config.yaml
model: "contrastive audio-text model"
dataset: "drum patterns on synthesised drum kits"
train_examples: 26041
noise_aug: 0.01
time_shift_ms: 50
n_mels: 64
hop_length: 320
input: "log_mel"
spec_augment: true
win_length: 512
tokenizer: "word"
vocab_size: 159
loss: "sigmoid"
embed_dim: 128
encoder_arch: "vit"
encoder_norm: "rmsnorm"
encoder_norm_position: "post"
encoder_activation: "swiglu"
encoder_mlp_ratio: 3
encoder_head_dim: 16
encoder_fused_qkv: true
encoder_bias: "none"
encoder_qk_norm: false
encoder_parallel_block: false
encoder_inner_norm: false
encoder_drop_path: 0.15
encoder_patch_size: [16, 4]
encoder_layers: 6
encoder_width: 256
encoder_positions: "sincos"
encoder_pooling: "class_token"
text_encoder_causal: false
text_encoder_width: 128
text_encoder_layers: 7
text_encoder_norm: "rmsnorm"
text_encoder_norm_position: "pre"
text_encoder_activation: "gelu"
text_encoder_mlp_ratio: 4
text_encoder_head_dim: 16
text_encoder_fused_qkv: true
text_encoder_bias: "all"
text_encoder_qk_norm: false
text_encoder_parallel_block: false
text_encoder_inner_norm: false
text_encoder_drop_path: 0.1
text_encoder_positions: "rope"
init: "torch_default"
residual_init: "none"
optimizer: "nadamw"
learning_rate: 0.001
beta1: 0.9
beta2: 0.999
eps: 1e-08
cautious_weight_decay: true
max_steps: 6200
batch_size: 128
epochs: 30.5
lr_schedule: "wsd"
decay_fraction: 0.2
final_lr_fraction: 0.1
warmup_steps: 120
weight_decay: 0.1
Rows from block 2 of the audio encoder of a small contrastive audio-text model, named by matrix and row number. Rows with one number belong to one neuron. Each number is 128 + 32 x the weight over its row's rms, rounded and kept within 0 to 255. All counts start at 0. Numbers have three digits each.
Before each neuron's rows are labels from the 100 clips, of 14976, where the neuron reaches its largest size: "responds to" is what is common among them. Only what is clearly more common there than usual is listed. The data: drum patterns on synthesised drum kits. In brackets: how many of the 100.
# gate: MLP gate (encoder.blocks.2.mlp.gate.weight, 768x256), inputs 0-127
# fc1: MLP up (encoder.blocks.2.mlp.fc1.weight, 768x256), inputs 0-127
# fc2: MLP down (encoder.blocks.2.mlp.fc2.weight, 256x768, transposed), outputs 0-127

responds to: clap (74); cowbell (53); muffled (low-pass) (35)
gate.432:134170119126153129132129167104139139140167101141161192043121197108139136075151122147153073132143158140112198148107064155192082196087124176157172178152105109158111103086142122115108096207142085155130146121106106091114114171103144153138147101106115152133112065036113086083142114148184117179144106137175140122097118071108173111118171131168129133129098156146096132155099099168093153115110
fc1.432:142119121096150181169139082173125223106134161115097166170142088127132065130162176096113167160092106114090141112166167147170107101115116126133125123125155122051141180114116166183146195045079155154163115157119081139105127089132071141116165103113132118120118106149132134113158225112114132087130182178128093087119153144132134179152165133114142099110120125141127111117177131115166143171136
fc2.432:123064127100115177150132187137141164138155119155110144152161085150160153121140123135162090148158189107140065129121170092082149176154070101158083100127124086157162107165125164098127124166197170084069111122132135080101118140092108075111117111142106131152109118097158113071182116159110163158124154149124162077130064164159181075129115105099139147153141147151148126201100120109136144183110

responds to: snare (82); march (70); crash cymbal (51)
gate.512:111148177117124156124128153062114146097116147139141066154100112087133073159105153187203143149097160105158147171106132141136125176144131179150058082169145145109118175106159117143178095123104164091152099127107167112123078085143153071130127160115118119132101141112124150142145151057123126101158171168108114134137102130135160144095091115134129174076090153116185089092175178076084074147138
fc1.512:162206165169126153152106128110173148138178206121139171097096152189130131130146046174115127157131152129140099178102114153151169175102115105124117112101154141096159195155144099114152090055049094119080132089100130104055118084121110150171132159135139158143160150162130106096159158107156101114131099132137150146158098143198146154075150126154146118097131145173142102112130157124122137091198
fc2.512:110129120075145081115092082141138144128090133079126100118213109113098130131181117123113107117137097087125146074122144113117092055120127067137111083141136005056083119122144128081077037113151125125120108181156102181082143130155120098047175130177073114094160102140150176125161135138189095134211114134062140139133115133112112128117100106088120090116144155105198121124115107119144108121123

responds to: pink noise (31); mains hum (27)
gate.466:060191162107125135175122145166075093131146193136125187140103090161104081101153125067208153094140135078157171155142139135084172122098146134150073141131121133108124168138158194124155108071146110137114170106122094113153093159216175078156168161156130111163082088099113130107132138125138133084088091172153105137088123072098100168095123184155184128087125081112147077141182131113140138121169
fc1.466:108119094178155154146115147100122071088157155143050151162092130170083115156161113152193065103115126099169110157109166075128078116127134112121051149118157060169125112149135205127167134118101104143071168128112084082145172105125156087132135149150126129122158112105111135140135175139129119127144103137128139179098114079145160155083180174147119156147133109125086100132181137102138137136174
fc2.466:124184153116140146140151143122185126099141150137161120075187140114139108119112106125112158165103148151151119153098142173134126136128155110160142119127097188155169154148143148081094192086074130177145160093162125105170114135179141140163135216108131153079079132208082112201114145120105161121143169153179163128129160131126146128170095111158107098088103064155173076065142191080154150109138

responds to: clap (56); four on the floor (34); random hits (28)
gate.147:072120179121168111072158122157131109186117154205121077103104116192132090095121126096074164126107106139157125109158156080158183086152111130117085095132108092065126105125089157170137131189070148144089142136134078187123083107073113095080105176143114144112179103134092173125105117179118122079115143173173118075176098124132161117127171092097094033088158185147140092032113103086076109139131
fc1.147:197130116136122106143138186098092107095096064112096063152162088118124144131141121139130159078144154133154123126127129141148116078141172145101087176115120130106067097135161148094100089132107096129167097157126115144137100157106191163151097101156164122141127140088118103096117124069081133150042060038118121112139178081111086153082122178132159150092130142076090127087154141174119117078179
fc2.147:113129176140159088129138176151151107173132166118113117116089148142085154133139082115031112134111150163156145137124091165081181110167116151154128149146088151095126081167129173140094133158110134144146177113118218133106130105156135122127190086152123159143153110154121114110148130179149090113176133114123141123214096135107209088152151116088146048135146087116129133209085077099169066134120

responds to: pink noise (84)
gate.440:129090127101122061099154129081098099152156099114156145057102157132140106125150177125116118118177140107129230169166081209110148171129134151083133051096130109037117114145208140140133117169196152146192138124092133135106070137137127092192122056115093147190109086107157138055160081166136095112086131112129097139162151109054132102122143115147131124094108106114109100111150128133083145104107
fc1.440:145128123130217147123101133141097151152100095130172175112152121188100183118173133119116158125112164123132150140082069162160134105114116168114125127115127143129105159189115112118185101177149145087069112148136103073124114147162143133067111109127128129129102164111104138074137159121139093136120164155136118138151144079099120128155124161141096113094159136156130189132142077117160161092144
fc2.440:176119204068151137142122130126107124156139113106184149116128098086138119141098121084081120097156125121159221155142147129176183039129161093105147100063134103080091108109139138168170087177137120179192227166116110155210092108142138111172111114149113178148124149145120132144168117129162183113101104161148144190092138180066150106124153140153157134077116163123146100139130159120140112131152

responds to: open hi-hat (82); snare (79); mains hum (25)
gate.193:045099187147113127150142120122132094087120068137149135138130062161155155128102134186124096081099149077123113106126061184106170186116025134152140188114127182095121147092126186121164126143177165083137098070121136051109073128093149096186122131151103120128125153092119148112105098134186084147093128160075106098131131110112107160177129112071125148121103134087151106166113073164145100081162
fc1.193:117124076139171158100143091117104133135119130123098140107086151149082123070109131131107141159119132130134097120110111167074124105080158112082067088072198145093089176141136130093155180140146119150132083147117127125122167148093108087148192070131148103177131143164100101090154112103072079123181152141152155108170104049090128158119103140105116121129141105113149132068090114187128135153070
fc2.193:125123117054105128071074089019105152177176173043096105151085197179112103070143091115100131172116022127135089131071156097143125112180179137148108101149131140135127138143152055067134117102071097182153125155223125119121220117150147167101168130112105165100135124176110128168149197044085120159132153124180161152085087128133075137143124100111123121119147128116098141088140094084118114069123

responds to: snare (95); cowbell (94)
gate.424:094174079108075127091112155092122102201155130158179138156102097142140148134129169076098128103119096108110165153140101147120129095098165202138189086151138117123125191138107142123192155122098187144162133143112142179202108162173163103116105088126117073163093104121129089109103067135154126111108088152096086135169117075155124145109151151160136136109112080149124088131124154177132095110129
fc1.424:115183179104146117129135160169154090148129114148111172126165122075139077124081129077128156164137117069196134096112140129096130078144146139164109131170142148189147139148033136153175165059084171117132172123133153152111140124162198146161142151164127088084059088144112129137134154093152121091083091073162151111145155117119135146134120165115073127144146104122209158129160167148163171139150
fc2.424:130114140107112116105150151132108164115110153175131125151092097129127093087117203126091072109133114136114100138117127127079098108039177112155102133099099081117137093171127140108164113162156181110107106110140136101157160195089173163052145083080171134111111162101133135095125150114176125110072064144140153110168127096142076116104204109137176153115139136123112095170141164142098192116120

responds to: closed hi-hat (63); one drop (44)
gate.20:113157136121151167065146162160148155178199091165192196096125141141167101063135132133138123138111218141118200134058093147110124110141127192082191129153132075126149177104141059093137156127077124079144124106093135097124126140151137164173120120127096104157114158071133158063148134135099142152163179069178147114086080096147155092130101199095140094133073127116124137105112148125160119117129
fc1.20:172123103157187153131138148102147112098132119095097095145125125110167100115134120175157124169200154120119079161113115093176123127116103164133135101095167135120148175126179082093113129106109104139093081159068071128048128126069137110133060092135114079113163143153153165128133144065079113101117108132131140084140171084139163107075022181104047082106113149099034110056148132163085085121136
fc2.20:097154160132134113143148152167131087167148153221166167129172106081098121148128149111134146190098180101104176095100168164103140118093153149174132099137134119189158092175084091156156092124147168032144133116110103054200178155191101138173142102135105108146126177168102161140106142154103153133109176134143111116130123190102107127168106155120138095131136108101173197178142131127146139137118

responds to: open hi-hat (68); rimshot (67)
gate.403:164192218144152131150127156190095052154097151159136144143073157166178104108208144159154149102139103113112178169098053185106130152128133179113101122177161105124088081144163095141122082164168118087157163084090127147119093124098122113130121086120143100168119115117116097131145096110110123125115058140106123088155136075125108129120130141103140112137098093163166128083095157154097141141114
fc1.403:121111129118141081096149106093194128110110170078169113154119123126204112114121096152139181185140152114124156078095136137132141140163148149099134090109114043097103121154138098131130119137063142117187149085150185083099129124119132118107114114133151149134126111119132077119107134091127165106190111091130138113112091059109163104116122130147164172128131096177150082144122138102154152113141
fc2.403:057174182145145173118107123158097136127124145149122128169137104198107090099118144172091115098127065160081113124086117098081099153146132118069100137123185077117153153118131108122149130122110143164112162176103028121152113110124160145144143167109088147062125172145049165069168121123151125072191067130098095139131071115078121130131162147096156078087165156133168162125148136135172091087160

responds to: snare (96); reverberation (93); text has "room" (93); text has "reverberant" (93)
gate.197:130170129113141161108115102113123061132124162144125119132129128103101141090153130128115149142108111187108153113131082159129071110073106140137139130144142142140167159134123065158134129149145147116171131139071173086136060137187145120135176124088183098148107120056113081071115136108145156162166088109089097116106081120103104132135114149104204148125117068163110091135129215173137118169125
fc1.197:116159173183172118094110103082096085121201123143078198178107090170157144074114099084104142134099123142054110107098112195034161141113119145113064149072107107123127185166133102143111146145107153100154135068157138096076136105126114167141164202107097145168155169151119173124170127106193129138147117158140126112152134122151114175112131178133174125190072081099100102103122160113147119087149
fc2.197:130098141062145121058146152104101159132133116130094156149118065167106128103124114189132151157151079064203119132068142126172158208133157142140093145091140114174100122141083148159137130153152121156136178157141066131104142145083144148135100142122104142060160101080082221139153112124125159114120150105070173083171097146087105090128076099100150107147074134113175082091116135103114123115148

responds to: pink noise (28); white noise (28)
gate.478:093098142156171157142123172133142117142129099170173151130109091088109121171211177127142116111135194098084205114116070224131112150115091115119146147123123155096109152176094117145129081051143105113148132121088128136098098107170096118111131145123111164160100160099118062081142133171120100163073131137151135058110141123168132160141150168140088138142157154102147093115148145074115116143136
fc1.478:140148117131121094104110149116098130145087136133099117140107097204116085096093150142091142100090091100162122100151161086125094157129167078134063140139070124064096168079145106158102158169074144109166146169120142147129131151141177125171186154155157130126157162164076170123169070069178111105164152094137099167145101147046084136189126123127124125102127167170177110095102130165123090049107
fc2.478:132122105087123162121142066094072184129178101088103101133130081121105134090148102109104122168115096148140109140167107122111190140088135149096107129097132110121158172114173148155128098188116142155145122197146131156106114134060112155158129059131076149080122080131107134157178072087151101118118115125136170160067029150055177130080135065122238158087157146150091138073062123164132106126116

responds to: clap (82); quiet level (58); four on the floor (35)
gate.378:157133115020112115113132096096122110111060081147143081147150056093237129099118111183145129186168167153167103120145146078089118198133126131082135121183096168151102104125142071131178103107115137167171084156134190147083103120089161128117073138126154119146099117140109169151127082084076129108103081127085135100168133101094198105073091122145094095146100079124150097093088159128093073089072
fc1.378:118106135113146135121138210132100105165164139110101137108075142099131098175136110075181137108113123210142174072108125180103051131101210172123139124196184126129154121137166137143144153135112141044189117070169157085090153138169170146116146073122112135199218141114092137155084175090140141147185103143107106105184155137126099114154152143168152141125101149162145142174108113123139114110118
fc2.378:200133138147108177180124215100124096092168105098180186100068097174113128067079108113058202115079129161139092122138077112103110076074123123146092151096107175140108129138103152041091097071114131035073130102147113152112086137151201136153132132143107169136191108076099146142100129094155176118134130151098088155091156149130136130170143120145131125133135140136187128137185094133149154122134

responds to: clap (100); bossa nova (41)
gate.246:098127211059095093104150134084102098116165050136157069038153124114220103148096139170100081177159139149132132131093165168174104194146096164029168090142137111090079091099184125195162158184151110120132116129105181100151110108141095144160122136107144129185163086087177147102116109156061160093112143095136133149172133141178164140147108148115145139167101156104110142167115172141130092155099
fc1.246:144070148077085142095121105144127084094111047139178091090080082141106119022054091181106117208127116142149099153081120099121193119121125191108068132063109167173119092088118153139144132171075134139117131149167118144128149155158105143098083165141151129083108120113151105106104092127139074120116119179116096180097144116117111074126128110139105089127125150163094143076134113178105141159114
fc2.246:103112159078140202110173114082138194078131144159138100128178082107090100084105111155120107191141080126121093170185137169095146154107119115064170101134120132176176134142179083136167110130117123173140125179146149176104186106084101101183149143092116161113139163098117070097081130082120119149149176119147068156058101185128160145130124103144087066152120129106124157146122164076125122164143

responds to: pink noise (58); ride cymbal (42); rumble (29)
gate.426:117104110138154170085082147121078125176138139156153179122157123110121138122148144116096054079103149096118125177145091164159115127126072131060093111127118139191124121130116133185111122158158126100160168146119158085105126139188148150159096177122101115112128091125055170059122120152139083133131210176156147143143118125120096120136146099138123120141152116126129164137176118109136134124160
fc1.426:122142067089115112066142156187104122100039094105157097151080086126156122123147092129131126081138127151136129134122135138180071099173158115153191141196160128129108101054086225138106163093114100116171114114127174125135122189119171183180153129149127124104142144137120103155099097092079145135147100051103073072218162082153188128066122154118139097080141144189099121141135116131097149142175
fc2.426:148205098154102106090160115140142145170167111180073141137121097166180151025154119165124112131128137135093120136113149096154122103144164080114135085120182088120112087191101151119111107137133145169099099132176102160155189134073044172108101144103131092072110159128174106125150102087123129104122106113093119114062077187168093095088171127126160155161096205162129187087133103103108132122065

responds to: closed hi-hat (73); bossa nova (68); tempo: 160 to 170 bpm (54)
gate.4:091187146089165085108131123144077093164111164159181137037180108162151132194096129126084132171112180098169140174164133150152110138137102166130097116180141112086100111149197172114141196100135128119114114113102175150146046129121164130186095074096097089126173158127181113118184114099166154155128153116133118095087141070117136154141126115084078092119064171120180131134120118154088088130121
fc1.4:125136081170127137107179095186115092150167189132140132142128140144111172119110117142106120128127144073170176105117137146153119151116135134157110124158095061086159151117061157078105143143124133128129146108114126124097126146138089105155174074156080112116136132148161093121100094075197149157119154169058116133122111122146109149204156119105092205106093196151179139149098125154136127160170
fc2.4:163070106126130172189122178173174133101134136107144070130199143100162085126145177097146137075133200148145131109175162066112102207100098120120163164099150190175150114113133178121170183142112112134109082125132126114090102172111074153141156138131123092113118105080166129102088119161119113110076126064179139145167135145106142143128135091121129074168086128100107089131108168185119129052120

responds to: low tom (95); quiet level (59); cowbell (56)
gate.157:114206151093099126120087132130178106128180159128133098132174096119146159079167153085091136140111137134107112131114106146120193222131076104135138147173107149049117150178075153117136124080081158142185127076093134146093144126103086099138068165128126097136078141093149149118151062100162133100101075144118065112115111155170138107117182152092135131169089137118170133110113122117125170145143
fc1.157:147105106133126118137120113103130093076140081152183144102130185092142115105118091126071096163175100127165154141148145122103148089104168142164160113110102130166103165084127137137100136142081108127161135137113099129138127110140116134101154083131138123132167179158149084117167054098176121124140073155122162127116136155132126096101165112084041114167147107139091091083122120148092126095057
fc2.157:106116173110150081114090118099149119106129179133102176148141135130127125218109142167210165152119197080137106108081159119181128194139118130151078122138135083069127122100134179141133134085156159138141066161133191162120106189138114124158099133135110084128069153149143167109118166146110125083106110120101121112149115119082113126184098175133144198082138069125121115108046132088141113076180

responds to: closed hi-hat (73); white noise (28)
gate.159:140177161139096156135138130154150145175140127157147120180136167160147142165157181129102102106183200045129175191180115176126155166148122172064158109180159070155116126138171139155145124144153161141091145134100116097172109182114144118112123091074134099165092122100165128076184122139065132177117191097136161127078101138129177131109130158224142160130135150148122115113150141106132126175140
fc1.159:155135143170168094089087117106137124113104142168074104156144171170079131104107112083135193135144130051148105170119118152117111170135177124143163116138103043147132141133155092132167160110084148127098160100127158131120117179072077103109102140175096097133150095141097101114144092088091069091131124156127111168123140066157175109103089135159185116184139087126123156080118141188151108093165
fc2.159:129153108125144131153154123165136149121186115155115170132122114164114165127142128157100131148101170156103163153083146161106162087133200169119160110115163127120147112125148146148103104163178078127170170151068119162090156126141136160106161090103149124150138147116164084130158174105140160162097136186089181144122112140110158068118052171149223141087141128113126108115042152109118115137108

responds to: low tom (60); clipping (32); text has "clipped" (32); mains hum (28)
gate.356:052083144146127113100107096136128135139155137138087151142104121151116116170138088122095086142150180088126132130116105149080143122138082150133128069123172100109144169157151173150124106149113132138148105143062134158157099115125143126101119134184172130174165135152113184080207129189124128189165146148196099090101107154109131105118156128123106123180130142141094148156164119076114130155166
fc1.356:171151133117065167114110128140166109100170091155144142046135093088146091126182148132125156156111179142143124133133192136134181175111087164149128134169126101126146151131127123106125174167131123115174160127153120149110113157162077206148141128121155155069109157114148049081112133099042133081086102086091168128119155127092150137134114142163127163141137174122127062174130148196178102143144
fc2.356:144138100136116138131115146128151146132109136124107085146143111136118135157124133044166141110057130177185094138128152145098117146165160082149149172125134183146126079134133164181106112134145161135097121164103117123120088142170123129095082118132149098004142056130167086146093152086130198088140107124120155108115162069073095124079100107135120106176095050097087104083152122077095145181148

responds to: closed hi-hat (87); tempo: 70 to 80 bpm (58)
gate.355:116063096098105164086134089088126131113164164106148130105106147093102158118197102138147144194140155136120085136090159124123133172174135154130129150150200135104153154174181122160181114132173141173160134112115134093113074162094090118097086087160125086140120114116104123092117095145093148122132179091113068126079120063057091131194108135153105097111089137137115114106102114109146128101175
fc1.355:154139157078126158091068155148130111133105093102174142148147127161171161114120112106179156146089138172152123200173144126098165148131155135109136135112092216117103133165139092146132155157150160097160107134114095127106095132139194171101138197073127075072147104159116158156079079071137182141159138090167123096121098148114112146146093133110153119115129078182157138129092123092099134172122
fc2.355:112128114085116117134175071168151146137121198171140111165115127133125189164140140092075089157178155090163098113126118135154145076127102081129117134158107136157176045111099124141178112117195192121126094159124095070094113158121085079088166123079077104098073126077161137146113161145106115185121170119158090123104140136111096164127130150213150097113114130135155100166159117105095191106140

responds to: closed hi-hat (79); rimshot (69); thin (high-pass) (49)
gate.454:131102136163176086094133056111091084152148118182123154123140164131161090085131168150164124185117167123089103121084096117177086116179142148179156133160128133081159123099150160139165100156088090115086122105135119120175110121133094122160173107159111134148109127107103196112184129109137174167135120141129200136171111096132158097103061107125178139154074154139139188073114134132077082116134
fc1.454:136169184127120152164171151191121125099124042158113157168112141131194141136101087129142169106069163116161138098078149102064045180157135158143177146143070125166188142138096161124111163161044143147142137105113143107158132139114108159146129153106122106160087101159101165169158164126133148108096114073169146133077136160063191101063090165124183141125089095119112163125065128117136118116114
fc2.454:131113079104198132103158127078167137107111111163147142138123139129148123119104130131174064131164144135163115157132134094145120131156182081139143128118162114100125117170140067178143162171127149042141129149119088166121156123076121150135177158117154133172119107165126144086220103117102090135137067146149176119207139120132167133066135096081144094142149152106146116158149133114108087177110

responds to: clap (93); reverberation (87); text has "room" (87); text has "reverberant" (87)
gate.514:146147179123160119148162128097121112117124127133109211152049074149157141101122114105165126191134127179111130160166060112092104102121114132136149156121145186150119127124137155146148143117174113089117091078095149088164030144117081153135092133172123103114113137100104143102142162103146126134086124146154112103163127056068070127124105081130171076134112080118136125092153141118073161143168
fc1.514:108122126112126134091164105155170137143086110147181124149141124148127074155138152126089146150159104093114122106115114140066138162159131070138112114157120115103103094108121128143124112141098131103134141071143127173109111169091126129143178170139123100159149134145158125129146108095061134093175130100119094101156110182132179105065128186091123137138067167090179143150141088133088063128143
fc2.514:118145123126168161096127060106115116140117094105117073069093139175107136155124146119122135072137127114136209168112113112096121088139139168089100097179094213125115131171161147148120101124115082136085120173129118135107155114161132088162100088112105128184119143117089113090147108094143147130168071165133144163110103129133114101138122122164157191125143182193158166103159121142144115120127

responds to: low tom (99); reverberation (86); text has "reverberant" (86); text has "room" (86)
gate.404:064165145118134138127153097092103066103134118103141163094090122139116174076112144144080103093128146109133104204117106143105128155064116099088142130114121142058079174134122159101135095145153109150109129095122081106152102095075123064165107151143148133134133166063135128122158085165134077126123158164057089101126141073158130119152164129138145043113081093094098097092132148110088083116131
fc1.404:075132137171067102138082073107144173148131159076113183105147147164125108085152179161095098138132123088121093173101131142139103160125108098115088163145100164121112140059117151102160129144115122144170148115178166127143121127156142142103137197129091143201151165155138163118186149163056134143181167126196177123140097108164177155143105107140118063162093147151102170119092118143129083148096
fc2.404:146147137066178092100073105102101122140166104084131181129050134096131180180116117074137107134052129123135170143164171120168128122106160120123093133154137134156153169118126127117132103133143135112175070162069097151144112203132154069148074079116161104134127133135137132143077092068129114152187112136086082118077070089089098101160173126109164176107195123126185130106137132091133140124107

responds to: low tom (77); clap (62)
gate.533:030135117061096103109170068080137129145156139151152086127106149117219089119163130116087143085179163090105142089154122144126103171159096175086130128171120127109070125112149101128219093153114111148225115134129111144136102151124210149115086061115111124178110134087142198084159101106097130076142125100135131067157119144143171131158089171116119097104106149109150133097132124125098081115166
fc1.533:117117068121110108071114072166088121135140159114154143197117132133173132105119149084148134170117117170173107175081135117167110154079158154122136126140110172096098119126118137178164049092143108161129094089149068123077101094090173121120136134079158090143143127066067173227092176112114168130115093142098065111140113069107112099149165129111105094158129117145074147101148101124097142117157
fc2.533:146122133161171165157124134110157150098110133157147129109102153124141168148196181159097098066110177157065145094204122148126075097137119120084143021111153144074146180141132092181149159137133111093153159084099178101184133081133108132155152189137160108246146142157137114051127126166175138151163173149148130105107127160151077109124182106135160177109157151177144152162181171165128098119131

responds to: low tom (79); thin (high-pass) (32); pattern: half-time (26)
gate.678:118139142067087062141146116108107120143084152168103091162081099158139079138141113205098082144125121092117120122128115120132103180175123147135068126153130102100076171047131164142190144152133117161125124146123143182122116162151186108169061158101106127150130126084126159099147159152108106102116134111093094153175148074136151150156095108170066147152113126091161086134179130111074116101167
fc1.678:138126129123112113075131133195071159110105142129133157136186094120105172128146104122179116130134135091101110137138102151090192161093092110147088130144143146177119108113189161123088169149123161106161169096181162110184120134074106144135144146109114066143046128145102090152122176121080098099089131132078153082056079083060140131138159140100128164131083122088133107101134070108132094194095
fc2.678:102166173237156170114127078080175088136138095135142123166129131184123117127145115088164169099100156157106132140100144100126125084128144203141113140155155110139098081147110110159154073141103120146157102106082139116167087106154158101125164169150132158146173116095151159118166151118136133135196116093102090157113077155126060158192180154147181136156152125128117220109145173139114114108170

responds to: open hi-hat (60); pink noise (36); pattern: one drop (28)
gate.81:133159122099114121100135134079080094132096140152099150115094068131106072064154085134130117168087170136118146140151168172179133125106153141061189081122119138114141185087115152088174130136123133142125130136094101202137131156153150167158123067194098112159062112169126084107191120058094079096112136120175121124120105136089157116099095170113054141071114117149096104113118179133110113110152
fc1.81:128084118123094089161137162101156101175102182166133131105161131085099134115126117137104117119130168136122148133141134204154146081148159075142123114103157163132117076120107191108108106084143079123180103115153100176168092061208152109087118141186096159095090066076132104122153116120072173111065099145147133082126152112101131166125172136075155155126099113090160118131135117084143143146164
fc2.81:127122125172129152107143104189146113128158162157162164135124102082147146091130148064107110188128149164145126130084114132043112189165093130173090142071104141128101165140105132084152168175087129154111132068149141091046166103160108109089133155097160137100122146124168177152179118096102096117129066158114129149157119151120170159089125076130108142164120130120080109121135113108129117121083

responds to: clap (79); quiet level (59)
gate.415:146082107082134116155158160116091089173064117147185124158121085132196188099155084139165077138170174093090145137120110174117144129137126104095175078107158153135116133129156121148165101158169165153169099095109134148148091173120129121092104143087143103182122161136100143128119084142104113086098123127130093076131100105083183095170158122177085120068109127107160156126133081096151160140131
fc1.415:171072126122189118070092140095135189090186099175154118141143177112141106193131115097119131091068168136103149127067157090212157119082120076146120161100137169100102145109151093141128164112074119182077138140083079115125130134110103150161105111117107063137144113147110169116159117121119108176109158097110090146076109149166107138209189140049115134165168182169167108176162100144131053103133
fc2.415:124081126089124077171087055062127147164125134097101104198126079166122101118114132123133153119168173106083124164127161152192157129144107149140129203154160146116133121127096100123108086152190169059123176144153151126112114159168151134153136120136107112090079137073135108115112122111099094176095157128126112140176145069100186146126127185122156114127172107119137115141119128103158127154148

responds to: low tom (74); reverberation (72); text has "reverberant" (72); text has "room" (72)
gate.41:123186145144120108164171139184122214164124149140178100126087155191133157112087162101121167125118105158128133062178126159194098114143133120194111174155183098125153109129084166159136112107150132146156182146154112098163106171125125101136152034126101133150118054148165089101167090136124101119126170175137088174104130117110161154107146122138144168045116140119173150148111106169168143112145
fc1.41:144113135085121164129095173118152126165163163123127193135182126147133107130117119142094132186121087136089140139107138139149162091130131126077122103114101094110132141097134093051160138167089131086079109062135135185096133132149140157104146128158072167147146120212141132137192063093071123126204161112182188100130129127157180080104117117129084160128135137123102153171103095128109052150134
fc2.41:140126105089089138114097112126108201148157180121173143101131100132140132095161131160104123136167105124162077166146162112128113167121101092154099159099123140072154173135107090130152076203171132179099162131118144097088139156111079106098164146147066056160140045073156065097118149134059132144095123135122105091109140144076078160150139119114133114096126155145105083122156165104143110110174

responds to: low tom (85); thin (high-pass) (45); pattern: march (29)
gate.64:045133147087112114134098143104086092170161146128126123155100155107137090100190136139108178142120156128086174088085185172149159153141124116120085126163154138136117127118115143176149139102122153157156106113130095164132080123152174132147021139078126148186156124113173161129192126114132096135148155135174109129098102143096161164158196109141159120100103193075198085080156145081092130153145
fc1.64:073136175123137098150160092127108097121163079162153155067076141146121115089114139085163155155076163154130165085095152135178092179147107157132161100141126102117142104121102145099158133113175129116113118120128116094095109168176142149146165095147129189137184125130125163138161124144153092120111147111152118104129076109157170135189134097087121097124156127212144149183105150168119102149110
fc2.64:171115139150164098093134149116181142133120178168131106101185091136132146149161119107167098143124114128153084156095139161152139159170169147156125189171071113186131107135079081133163052093182137177089106147158187150059146177144125154137110123057123112104112111089127108082105139075138150158111142110083140180122120117179153104143081133144179109137147133110112133095125075186061203140138

responds to: snare (92); cowbell (91); reverberation (84); text has "reverberant" (84)
gate.568:084099072117153092091144056083097159136083104081089114080100090092085120103089139134112135120164121145062136107130096124117067136115116101123139167153173153046089151142172079127120154105144074173169115137091182123144035159101090135140065090154169085171121130040093107078112105138136129115132143105073125141170169051117059147137146117145086105148091093131114110100137159128118150098119
fc1.568:087115137067084141133133093144118193162161127083109136126133122178157132107116152116097150119101132134073092143104076173139125161197079152125199068131142092108114145164142101100151178164091136118098104184124072118168117096135122128133050095134087128101118169122078118132128106108152109087130116143148081120156118166089127127141127128136145145065075130143139133115148151159167149080171
fc2.568:185166142101123139132130124119117168082123109062093070115086162158075159118139091103068137086128127118142142150113147177153136082150097156117187137173164142092106152127154159140080091128156073075151156140149157149143093137098133084131105131134094137120184100130156138133128061123105117145192080141104083112191119136114109091179140031141159136090130162084136139153115105133118118093191

responds to: closed hi-hat (70); one drop (32)
gate.435:092182120089117106059132102121077090148119118101122155117078133102135098108204157122087128144123134136118139115084131119093066138134136187143047131125141081137114128123116060123127098184126114149146117102072073143162114105106154160099153096142098108107141148156109153072128094141132079105132106095103080156083107118151119140161106111148135111103158123143165134087139132112080121052120
fc1.435:135160120168168136110110104153111125103126103093131119122180136141109156113080141092200116141137143089093162121166116154138188149152103138127107131110162090118169169128110132095144218081122113147128188127136161158133220164128066136155104181140128118178083123070122117077154136166181195173162130129133194107088081094135106080115157140169187140180148111125099123168197151164149154176086
fc2.435:151131116147114135154139175140159138091118090130111136143144059164127145162092131164134073117111107111079144132128184143111141112114137130025150148183129169087127134103098116130126153107125128163222127131136255158147144153090121160138111094133123186203126091069133140140106146172128123099159138158144152119159090176114137048145126138114126167186126128113141107168110068147117175161117